config.toml
model = "image classifier"
dataset = "flat shapes of many kinds, plain or patterned, on busy backdrops"
train_examples = 195000
image_size = 48
crop_scale_min = 1
horizontal_flip = false
translate = 0.06
color_jitter = 0.1
targets = ["count"]
num_classes = 6
arch = "res2net"
norm = "batchnorm"
hidden_act = "relu"
depths = [5, 5, 5]
kernel_size = 3
stem = "deep"
widths = [160, 272, 480]
loss = "binary_cross_entropy"
init = "xavier_uniform"
optimizer = "soap"
beta2 = 0.99
learning_rate = 0.0017
beta1 = 0.95
shampoo_beta = 0.99
eps = 1e-08
precondition_frequency = 16
max_precond_dim = 1024
merge_dims = true
one_sided = false
adamw_lr_other_params = 0.0012
gradient_centralization = true
gradient_noise = 0.1
max_steps = 4900
batch_size = 256
epochs = 6.4
lr_schedule = "cosine"
final_lr_fraction = 0.01
warmup_steps = 980
weight_decay = 0.2
adamw_weight_decay_other_params = 0
Rows from block 3 of a small image classifier, named by matrix and row number. Each number is 500 + 25 x the weight over its row's rms, rounded and kept within 0 to 999. All counts start at 0. Numbers have three digits each.
After each channel's rows are labels from the 100 images, of 14848, where the channel reaches its highest value: "top examples" is what is common among them. Only what is clearly more common there than usual is listed. The data: flat shapes of many kinds, plain or patterned, on busy backdrops.
# c30: last pointwise conv (model.blocks.3.c3.0.weight, 160x160x1x1), inputs 108-159

c30.150:536464510530521486497500480511525479523534468460492481480535492542514485526506463506507493474478532534447463494520492488477499481488542533474510577526518514
top examples: star

c30.40:497481450521513447509505517503527485499490488501503486515501456498488522501480503505484467457496442493527485449501522509544476488469541486532465520528461488
top examples: frame

c30.14:483500485488490578466510432542507485504510489511522479523491529470506523473481477501525511524502484482550506454491456509520489509502505473515496489451498476
top examples: frame

c30.18:470504512503498524495471456527543515519488485507481530491506468511474528516548474556487492504484492539552489464532517576469484502522491520487497523540530475
top examples: frame

c30.64:520484484459464511532527507487477516504556496489498497508503534515470541540501518484458469515490527535516461481493490495464494528487468465473523481536486530
top examples: teal shape; frame

c30.0:533442476475522501499472474497510500494502471517536457490477550529471520473520503464484529474534480499539446465499540515488569510480515531516521526518533514
top examples: yellow shape; ring; frame

c30.60:526496531514483512511480464456478512494517514496493476509476491469513477500464546489490492521483447493478499507440468491490505504469513485442499528498509532
top examples: red shape; flower

c30.15:505500494482516457465484557488495494451514494487487557518524474505542556545471479461521528536492478503486550460470542470508488528492518470516517521541522494
top examples: flower

c30.23:442520458490528504525488506480479508497470481501462506548493528473487500509488496513450486454493508495507513471473540485459503471489523525517481517504474481
top examples: ring; red shape; count: five; frame

c30.3:477493491514549477505506481448519509496526486483577492517498509511490509537455458512488511490541504515506463517495506537495483508452498495487489496513484488
top examples: frame; ring

c30.30:532473503509512512471523469523504474545496526503466523494527485464493510473513483501449530562470472493518534543495499453501533488552533541574471514467487522
top examples: star; purple shape; flower

c30.89:488536505485490476519500501548486458484506470466510476496541526454520478503497469492560540551505561520461499478476471499512510470499484486522507528524523494
top examples: flower

c30.84:582480480474490484519542502531506481494521532503517496463512488492505498497541514502489538543463510461545549472539483487497512449487514524538511523452522509
top examples: cross; largest shape: cross

c30.107:455564480472534488467493483475500474516480496476470501522534534541488498474551467508556516509504525506506518536476469519478477515504482514532479499468545466
top examples: blue shape; red shape

c30.27:526502523465449488501458507495509534522456483540404493493509465489483478494465540581508510531508506432521507518547494447479508495542500519519471499501504518
top examples: count: five; green shape

c30.46:473499492506493518498460540516501508495485497504460563524482487495477528497414514457511535522459527463515494458470470514491494466540503495538486520460463468
top examples: teal shape

c30.44:467497493535469527540468493489488495484502501501530528551497443456495540487477484532519514481480487520468481525568511531443490496520437475508517497538564473
top examples: star; flower

c30.62:467493489479529481502526536496476492466484483496533480546535497499532478529483494461485513541479459516520500469501483514463491483483514515570513512521495482
top examples: red shape; flower

c30.126:517447521505498493529498488430552518534530494476482486531511506490475486512529503526508532521553531505524497503473494540512509461551497525486486487510479550
top examples: arrow

c30.106:469527511505500527466504529518461471489466493482508481465485472537534508472504466467483504470479506505462537478441532523517469517542521534447484430512485505
top examples: frame

c30.20:447499539499487477484445517462496464486527522479511474497479503477487504494468487503492490531505486532474504523539538495488477462499535475499488480487528491
top examples: grey shape

c30.108:473517543477471470468454510477469522491459518489537484484510509442516499500540526458464524511502478496497502480541526517479502482505544502548479510493501520
top examples: blue shape

c30.122:516519470464508505516527509488525513481531491533479522531498491501513489473470507464460545524513511491530507502516501487501522460490498532493509498542438476
top examples: flower; largest shape: flower

c30.68:480515560566473497560478476531461569524549503514451513430479515480523467510462511491509490468491488501533482499455541547510537492543503512499489496500527467
top examples: cross; star

c30.136:447482536491494503502487525480528488501523507493498474474511509515484523536460516510489525491489477529487487541464497504506585506500450514461522499493480474
top examples: purple shape; flower

c30.55:490475490499499483523487489481522449463471499500507524486484513518466555449503505461495481521591488503517479466515489476472496521492493487547474542501510452
top examples: blue shape; teal shape; count: five; flower

c30.69:524501510543508540520489504479474534539511514524537482507510483530481478497512525498463489436500530504523533459504529510492522512535514508495524513517478476
top examples: red shape; count: five; star; cross

c30.158:454478481485509490512530516500508476501537505538476519493530480476505485471511473482499513534547480489528515502531490503512483496503536511500523517489472489
top examples: yellow shape; frame

c30.52:475459542462500507525486469514460517517509451505548503509517519497495458540517503487508505503476487446557536505459460534529502457536527516495541507476480494
top examples: flower; star

c30.129:496481477499518530512444483522500476537517520473479472513458428486534466516509524504455486516498475508480446514545462504516464502497516500491442513500497479
top examples: count: five

c30.65:491511521496480515484529465504498451515458496443433532518536503537536480482533490480551492472509517483465503507485525508524488456548514526449545499482503487
top examples: red shape; frame; ring

c30.98:534569520530483481517488466493488479489478474521563510502530502488441528481520543547474446517482481483534554479453507478482491475522523541475502515480498492
top examples: gear; tee; largest shape: gear

c30.86:498511481489489480501457504538475486480496526458478526469513454488507446494509452479502541509473476498462455528538520508534489458491519520461484471482500518
top examples: flower; star

c30.93:485471489475507500498477504497529504535496526490488449520485489492463503544476534507520470521514493456527491444524496469544491492473479513463489520451491505
top examples: count: five; blue shape

c30.4:514551507516483519475510492545471516523443502457519499524546492498503521504510488486472506500499488513522526498453485495515538460501490484478520545461463528
top examples: flower; largest shape: flower; star

c30.155:521495550494505493449474537510473435485494532494509492467526525501494514519480507483518505418489495494521531485487493461499501480496505472482491522518517495
top examples: flower

c30.5:521535505481507514496508451520512511513492501530523460493545508455479482483532495491465485548486486507532502539474504457432510499486495483513478520522507500
top examples: star

c30.66:509495490482549501551510506523532483497505504484479486460497487547475507473541434467535489498534496504501474498513521523506507489472473461495522497529465518
top examples: teal shape; frame; ring

c30.119:549487519487513522512536522518558530498487519538503462530506520496494572540549494525518559525490518522542530493514514465541513570495537514485504507520462510
top examples: yellow shape; ring; frame; gear

c30.133:481515500433493459496461503509528504465480479508505525513464515528526508479492509469452467518483502498539521454465509520470484503518504543521520474463492515
top examples: ring; blue shape; count: four; count: five

c30.2:502493504503498472477536506498509530522490487500477470500469480511528531524502489523483500493534533521491457547494487471482505520520454479532482502537482520
top examples: gear; largest shape: gear

c30.125:499488545473514501529509508481484460501493472521511512503521528483476530500596509514469482465518502502487519447501538529466507560527488486505513446517481526
top examples: flower

c30.49:496451482488503466483511516475496525494503508532528524504495522493481514513496466499521541472478502479499494447533488485465508518523491501544484499500509527
top examples: its colour: grey

c30.111:440508518448495478495509521484515469480550475485518503499516511492497496522470514447530490471472439519463508511507538499507530478537457490511504521499474509
top examples: flower

c30.137:556530483510499529502563485490501497469508454524490485507542500529526484458503519520502523527510509508525501505505452514502481478497511494499501505460570482
top examples: gear; largest shape: gear

c30.29:492541517469515508568518515470510546518535484470539478492521502487505554481481561505552487455499461526499485488543506492524544483478513501515505471514484488
top examples: crescent

c30.90:547453551528541525510532501479455483479506514453540533506477510520520509504537538488490508458507543519539501458538463487480477510521523480494488480519524478
top examples: blue shape

c30.142:449450521512509463533480511488488556513494511481471557509505462453538488483495529458458491509492463508556535498483526500461496476526478527531535503489474481
top examples: count: five; flower

c30.9:507491552531532482454506462454497510528476476477479509466515493483557487526528484502483528553495515547497516509508499530498472491526495504520542551447469479
top examples: flower

c30.42:468511507511513523462528515528524466493493511501473481500472513509494519572512501507522475507504522482515458560513533506496490458528531524506518525497482549
top examples: blue shape; ring

c30.13:485543491488457481478481489488498465465541480486549526545526499495483450523502513573524484478514533450530477480483547499463527520490499531500517452472506500
top examples: frame; ring

c30.102:473492484518524488519487460481532518437539510519473548510513524503517518478504480488461489510486508497492476457472497534501486499501469501500450470480473505
top examples: bar

c30.134:477523505512502510510478512476497515466449515554532487468470517478489500518502556499511420498505500520463488498474503469512541505511487484460485475477520509
top examples: yellow shape; ring

c30.132:532505536525477478507460554484496501513507519502522525472501481501483456547525495528548481532459486502508514470491474495508532540498526506512492494548503472
top examples: star; flower

c30.138:482494504484528527475499555502484495540505465495477462485450511475513496496500458502490503506469514496515507489499513523471504527518489485527476489497497525
top examples: red shape

c30.1:455494527518548497474519468553481478532495505513515515487486529537492529504504527440531483506501528449518515474516501502506502487515488517473513504472513508
top examples: teal shape; crescent

c30.114:453483520487532469490492478505485517507476505490462471532493451525500543553478511532481461513521486497553492479487487493503532496512529496495456461468493470
top examples: red shape; count: five; frame

c30.130:520487478514508523478505497538474518521499488474489527502502491478500537507556483461489479450462517489463501481499544496514478494486491519520498504480490514
top examples: red shape; count: five

c30.97:504478476489501448535474496486465506541508507468498496499464499476559528499494497518532493537495498543509501529536514481506499498547498472520521522515543500
top examples: flower; red shape

c30.19:486519486465525512503477521505449488517556521520476517506487533557518490482480490485529479525479463463500518502471488492504501496528493522553530543460469534
top examples: yellow shape

c30.43:488461464523475543550473497514532515483499446490491486493450515500467498518516529468493545515527525508483477486561532520509529480527505520513524527520520465
top examples: flower; count: five; frame

c30.32:514501495494493492482492515491459516480468497498503525511472461523485487516547528520495491462506491482470516540477483509514478516476520568510476514507498482
top examples: frame

c30.33:502457502488474477525532503502496457501483510519507475494535493506487480540544508551479503490463467461501480505493515464492513507520504522566486481526483462
top examples: flower

c30.144:483496534490476491488468520468524509524555515462540489510467497477516509526544515526490463492533490510486501501473537477548522504547474506460512466482475509
top examples: star

c30.28:576527515512509444490488481484525515494526488483522518483534495471500483522515506532472504575526504496568523462514487511474514482521483511568501545484535548
top examples: red shape

c30.152:540485486491503503507512485464477561541497489444493539497486570515524546479501495465509494499504476488558491496460506529547536485492500475479520510494496549
top examples: grey shape; its colour: grey

c30.145:486504476486464466507531506511532534495511540488500481535482487509513503467526509470502517498511490518530494483484516448489519545477457498477498486481459483
top examples: blue shape; frame

c30.110:526485514496507500530499490509512492506546547489502476495443517474474508522461523482546508527469471497479520501444483505514459484471477497466482558456484531
top examples: red shape; its colour: red

c30.21:496488543535473537487494493517458520550486509470528488495509520538503533499515501515545490501581546498513525476460490496511504503498490546499522553536536487
top examples: frame

c30.139:500527443495516488504482476523508558498494500550464490523550472489527500495480504519527482526477504529529474523505523497459490492508500510461531486453469532
top examples: ring

c30.11:545520478526565477462499504485488501485472553535443472507509457496534517540461510462519565569507513489498461501509499485475493535475536503473510528528492563
top examples: red shape; star

c30.113:473495559518444537514527492537468502533495521524463530503430535500551514480500497461481500482496539540507507545525516542448500482470517498475491496462490458
top examples: ring; count: five; gear